Weights of a small audio captioner.
Model: encoder arch convnext, encoder patch size [4, 4], decoder width 384, decoder activation gelu.
Training: muon at rate 0.005, 12200 steps, batches of 256.
Data: trained on single notes of 20 synthesised instruments, 78125 training examples, 40.0 epochs.
Rows from block 2 of the audio encoder of a small audio captioner, named by matrix and row number. Rows with one number belong to one neuron. Each number is 128 + 32 x the weight over its row's rms, rounded and kept within 0 to 255. All counts start at 0.
After each neuron's rows are labels from the 100 clips, of 14848, where the neuron reaches its highest value: "strongest on" is what is common among them; "band" is the frequency band that holds the peak. Only what is clearly more common there than usual is listed. The data: single notes of 20 synthesised instruments.
# fc1: MLP up (encoder.blocks.2.mlp.fc1.weight, 288x48), inputs 0-47
# fc2: MLP down (encoder.blocks.2.mlp.fc2.weight, 48x288, transposed), outputs 0-47

fc1.265 [103 143 216 112 165 102 185 201 162 116 121 137 136 168 156  80  84 111 114 141 150 104 140 118 118 156  82 147  74 115 156  96 116 168 155  95 128 142 145 129 148 111  71 162 152 169 133 122]
fc2.265 [179  88 111  87  95 179 152 122  90  85 116  93 157 118  99  97  85 117 137 131 150 127 138 130 149  93 107 155 121 135 144 121 179 101 105 136 158 150 130  90 153 141 143 135 210  74 134 216]
strongest on: clipping; text has "clipped"; white noise
band: 4000 to 8000 Hz

fc1.195 [113 169 145  82 123 141 153 202 113 125 124 127  80 133 120 148 128 100 167 128 130 129 121 143  98   0 156 123 144  96 143 109 136 142 155 154 137 137 137  96 111 134 126 134 139 137 212 125]
fc2.195 [109 122 115 164  99 138 138 150 123 113  99 108 152 207 139 139 102 139  83 150 163 159 152 166 179  76 147 153  59 105 148 174  61  79  95 110 120 131 122 160 134 136 133  92 118  74 152 160]
strongest on: decaying tone
band: 4000 to 8000 Hz

fc1.123 [139 150  82 139 113 149 152 101 162 134 135 122 105 132 111  80 162 156  83  32 156 102 118 134 149 145 103 121 144 161 130 112 140 127 133 159 125 112 144 125 134 110 254 158 124 144 172  94]
fc2.123 [122  93 176 158  96 146 164 132 109  99 140  88 124  93  89 138 174 150  90  82 121 116 104 120 128 129 115 134 147  73  89 192 175 186  99 170 110 137 178  92 131 109 174 124 133 112 195 105]
strongest on: clipping; text has "clipped"
band: 4000 to 8000 Hz

fc1.120 [110  94 143 146 217 109 108 170 126 119 150  77 149 172 135 112 128 134 171 183 136  94 143 136 122 234 124 129 128 101 130 149 129 140 123 150  84 137 127 107 117 145  82 143 148 111 199 152]
fc2.120 [132  92 137 210  97 113 124 110 111  86 136 114 124 155 128 114 103  95 126 116 112 182 161 185 206 133 156 164 130  63 134 146  62 134 102 125 131 153 157 119 130 153 136 123  73  85 169 117]
strongest on: decaying tone; marimba-like
band: 4000 to 8000 Hz

fc1.39 [157 146 164 124 118 126 132 130 217 101 144 154 148  77 102 147 118 114 123 149 129  77 132 155 143 145 127  64  83 103 135 127  79 117  96 120 160 186 121 101 189 136 100 159 103 191  80 145]
fc2.39 [154  54 130  96 167 179  76  95  72 122 138 127 159  93 138 155 136 139 158 130 108 108 102 167 123 113 168 152 134 132 124 152  52 134 123 150 107 121  87  48 140 122  84 156 139 153 124 173]
strongest on: clipping; A#; text has "clipped"; pink noise
band: 500 to 1000 Hz

fc1.19 [103 116  77 127 132 122  87 128 111 134 119  87 141 142  95 152 105 180 137 118 112 149  74  36 142 110  42 167 158 142 148 184 122 169 112 190 154 127  92 141 145 120 106 107 153 116 111 124]
fc2.19 [ 80 161  87 126 126 157 155 110 182 110 143  80  64 120 104 113  85 125 114 140 120 152  95  78 208  86  81 166 117 154  87 103 153  73 140 143 170 157 137 143 115 170 150 128 154 131 130 143]
strongest on: decaying tone
band: 0 to 250 Hz

fc1.213 [156 130 189 187 132 107 106 127 170 140 105 111 145 116 112 116  98 113 153  97 137 134 119  59 111 154 145 196 128 185 170 109 177 159  93  64 119  99  98 136 134 132 120 125 172 178 167 159]
fc2.213 [ 98  85 160 161 120 117  67 129 163 162 136 102 111 101  57  21 130 130 114 132 141 155 135 104 103 110 148 154 121 121 171 135 171 144 189 132 141 149 146 191 149 118 139 140 109  85 119 132]
strongest on: clipping; text has "clipped"; sine tone
band: 0 to 250 Hz

fc1.191 [170 174  98 111 153 134  73  86 121  45 140 111 167 176 143 102 132 150 210 112 141 164 129 144 131 186 100 110 191 136 129  92 148 153 119 113 120 185 140 137 123 143 157 130 132 139 115  94]
fc2.191 [162 182 155 114 145 139 105  99 157 123 120 157  89 113 139 165 144  96  54 146 107 107 107 104 129 135 147  90  55 106 132 192 120 175 154 148 145  69 163 141 148 157 138  98  91 158  81 164]
strongest on: decaying tone; pink noise; white noise
band: 4000 to 8000 Hz

fc1.45 [104 129 110 104 123 113 113 131 101 117 109 153 115  95 119 143 120 113 136 142 127  76 199 193 134 123 129 140 161 173 118  62  73 123  43 149  99 155  97 116 129 129 134 141  47 122 127  69]
fc2.45 [131 159 123 182 113  72 145 165  98 109 136 158 144 116 175 120 151 168 158 155 184 109 114 154 105 189 145 107 113 177 114  86 123 101  81 153  50 121 136 113  60 133 108 137 131 148  82 131]
strongest on: octave 6; D#
band: 1000 to 2000 Hz

fc1.122 [103 165 164 178  88 127 144 139 137 166  90  54 136 135 138 199 182 157 133 108 118 178 171 150 125 116 130 138 126 189 134 129 166 144 112 104 168 104 134 155 156 152 141 147 169 197 101 120]
fc2.122 [136 162 187 122  88 166 134 130 130  94  59  90 127 130  92 200 152 129 114 119 110 127 132 114 139  51 160 152  95 121 116 172 145 157 139 107 118  94 121 138 141  53 135 133 173 133  79 171]
strongest on: D
band: 0 to 250 Hz

fc1.117 [146  90 114  95 132 144 140 161  79  80 116 160 163 116 166 155 133 180 141 173 128 137 163 131 139 121 130  98 109 137  40  99  75 194  78 128 141 137 145 101 127 148  84 155 145  97 141  71]
fc2.117 [109  91 120 153  71 194 116 141 174 171 147  77 148 162 110 122 136 133 113 147 118 117 169 114  99 114 153 150 142  63 148 102 194 119 124 106 161 128 147 113 154 101 125 171 117  32 115 113]
strongest on: octave 6; C
band: 1000 to 2000 Hz

fc1.145 [ 96 173 138 118 103 154  89 114 163 123 100 116 111 149 128 142 160 130 127  52 170 148 100 105 122 118 131 216  89 160 159 165  85 150 162 103  99  91 112 168  76  87 120 135  83 140 158 157]
fc2.145 [179  92 140 106  99 106 111 124  88 142  86 123 169 144 110 159 159 138 158 157 103  83 172  87 109 184 159 126  90 130 132 112 157  60 165 188 155 112 131 148  69 109 108 141 180  85 129 130]
strongest on: octave 6
band: 0 to 250 Hz

fc1.106 [131 151 143 111 125 149 101 105 153 140  99 126 135 129 160 136 134 132 138  75 122 130 131 108 143 133  90 107 145 127 165 172 251 147 175  74 137 147 112 131  87 113 118 107  69 100 161 201]
fc2.106 [134 104 132 124 121  96 112 148 106 134 183 170 140 100 165 184 110  96 108 116 122  85 165  97 119 204 174 103 176 132 142 118 117  67 156 107 113 157  78 135  49 125 163 147 153 109 103 156]
strongest on: octave 6; F#
band: 1000 to 2000 Hz; 500 to 1000 Hz

fc1.136 [169 105  91  99 124 115 134 116 122 154 121 133 139 170 160 150 106 170 116 149 114 143 105  96 110 131  81  71 144 157  92 220 102 190 159  93 197 173 110 141 145 105 103 148 162 146  92 114]
fc2.136 [147 127 131 164 103 167  94 120 102  98 117 102  95 166  95  96 107 173 137 173  79 139 113  67 134 133 101 122 151 221 139  74 160 146 105 142 122 183 142 161  70 111 145  91 118 124 156 109]
strongest on: octave 6; C; note: C6
band: 2000 to 4000 Hz

fc1.264 [178 138 117 123 156  77 138 144 102 149 113  61 195 113 167 143 117 153 104 128 146 153 129 133 108 150 125  86 215  87 107 173 196 167 116 129 130 142  93 165 167 144 153 149 126 130 113 166]
fc2.264 [181  85 122 153 140 138 115 162 147 131 126 170  86 146  98  97 127 126  81 127 109  86  95  55 177 139 169  83 166 123 164 140 143 101 212 138 100 136 121 174 113 108 130 144  86 101 104 163]
strongest on: A#; note: A#3; square lead
band: 0 to 250 Hz

fc1.257 [145 126 122  72  44 135  79  69 149 122 113 175 172  98 106 142 103 115  96 155 137 137 136 111 152 139 159 161 159 147 144 131 143 181 109 190 183 133 113 162 135  94  92  96 100 126  83 104]
fc2.257 [173 140 190 134 170 128 177 115 103 115  96  94  67 122 101  91 155 147 121 106 139 123 159 169 161 162 118 121 127  49 166 134  73  69  75 132 118 156 130 115 144 148 188 136 119 102 135 134]
strongest on: decaying tone
band: 4000 to 8000 Hz

fc1.74 [109 128 157 175 136 118 122 155 134 125 147 134 136 140  30 100 116  97 147 138 101 141 106  27 132 125 126  45 141 170 170 102 118 160 144 113  99 178  93 102 150 117 142 135 114 107 142 158]
fc2.74 [ 74  96 146  93 178 104 106 108 147 156 147  54  88  75 133  98 124 128 160 139 180 166 107 178 175 185 152 106 136 131 108 143 126 100 123 160 142 153 131 195  99  99 115  85 127 123 157 112]
strongest on: octave 6; organ-like
band: 4000 to 8000 Hz

fc1.24 [118 181 150  81 136 151 124 197 129 128  94 169 101 143 122 186  89 136 177 115 149 131 141 123 128  62 116 109 133  43 117 113  94 143 170 123 104 118  77 144 121 146  96  77 101 120 164  96]
fc2.24 [102  89 153 113  96  99 105 174 127 127 116  50 144 142 119  85 178 108  92 163 161 135 186 128 135  77 122 133  99 133 197 152 200  72  88 128 111 154 167 141 120 122 139 145 134 123  99 142]
strongest on: decaying tone; text has "piano"
band: 250 to 500 Hz

fc1.67 [160 147 125 152 160 111 145  80  90  96 145 140  80 167 136  92 181 216 158  89 194 137  95 136  80 103 140 123 139 123  89 161 144 121 120 149 135  87  99 177 157 124 140 183 124 152 111 137]
fc2.67 [142 152 127 170 142 106 163 116 122 148  89  60 101  85 133  90 112 175 145 114  76 128 124  98 149 158 162  80 103 179 187 152 106 148 124 143 152  93 160 191  78 147  81 148  93 106 126 146]
strongest on: octave 5
band: 4000 to 8000 Hz

fc1.165 [121 121 191 143 103 151 167  93 146 160 113 132 130 132  87  91 123 127  89  75 135 125 138 163 199 115 132 118 109  99  85 176 107 128 136 136 170 166 116 121 128 125 159 219 137 175  95  70]
fc2.165 [ 35 136 129 144  96 103 152 137 146  96  91 141 188 171 124 128 101  98 115  85 136  94 150 125 156  69 179 176  69 149 104 147  94 131 195 133 117 172 132  94 140 121 140 118 132 153 114 127]
strongest on: decaying tone
band: 4000 to 8000 Hz

fc1.125 [130 118  88  75 111 141 123 114 112 130  78 153 121 154 102 175 128 134 132 124 163  43 252 125 141 126 104 138 153  98 131 143 111 198 153 143 117 136 146 146 137  93 165 153 141 115 123 133]
fc2.125 [113  68 212  74 174 106 123 152 106 167  99 120 107 120  76  85 172 100 162 167 125 159 113 124  85 113 101 104 128 123 164 137 114 141  81 160 116  98 144 153 171  85 171 159 154 136 122 139]
strongest on: octave 5; note: C#5; trumpet-like; note: E5
band: 4000 to 8000 Hz

fc1.235 [179 142 103  79 138  91 104 133 128 168 133 146 165 156 137 130 163 163 143 147 143 141 126 152 126 150  98  81 199 101 191 155 116 156 139 128  85 112  56 205 133 174 144  98 137 110 117 162]
fc2.235 [166 103 106 143  86  91 154 126 144 128 146 112  99 177  84  72 127 184 100  73 120 103 123  64 164 125 124 136 106 147 151 113 171 109 218 126 109 171 141 144 114 168 162 103 118 166 120 106]
strongest on: A#; note: A#3
band: 0 to 250 Hz

fc1.121 [129 137 103 109 124 125 134 133  62 127 115 166 142 196 187 133  89 129 143 141 114 154 120 107 132 129 127 109  95 100  87 157 130 145   7 109 120 161  98 106 136 117 136 150 163  57 137 103]
fc2.121 [133 144 121 189 105 173  71 144 119 184 148 154  94 142 163 119 150 128 147 167  78 152 166 139 104 135 141  61 147 101 114  73 176  85 167 120 110 125 152 139  86  76 115  83 138 115  93 101]
strongest on: octave 6; organ-like; A#
band: 4000 to 8000 Hz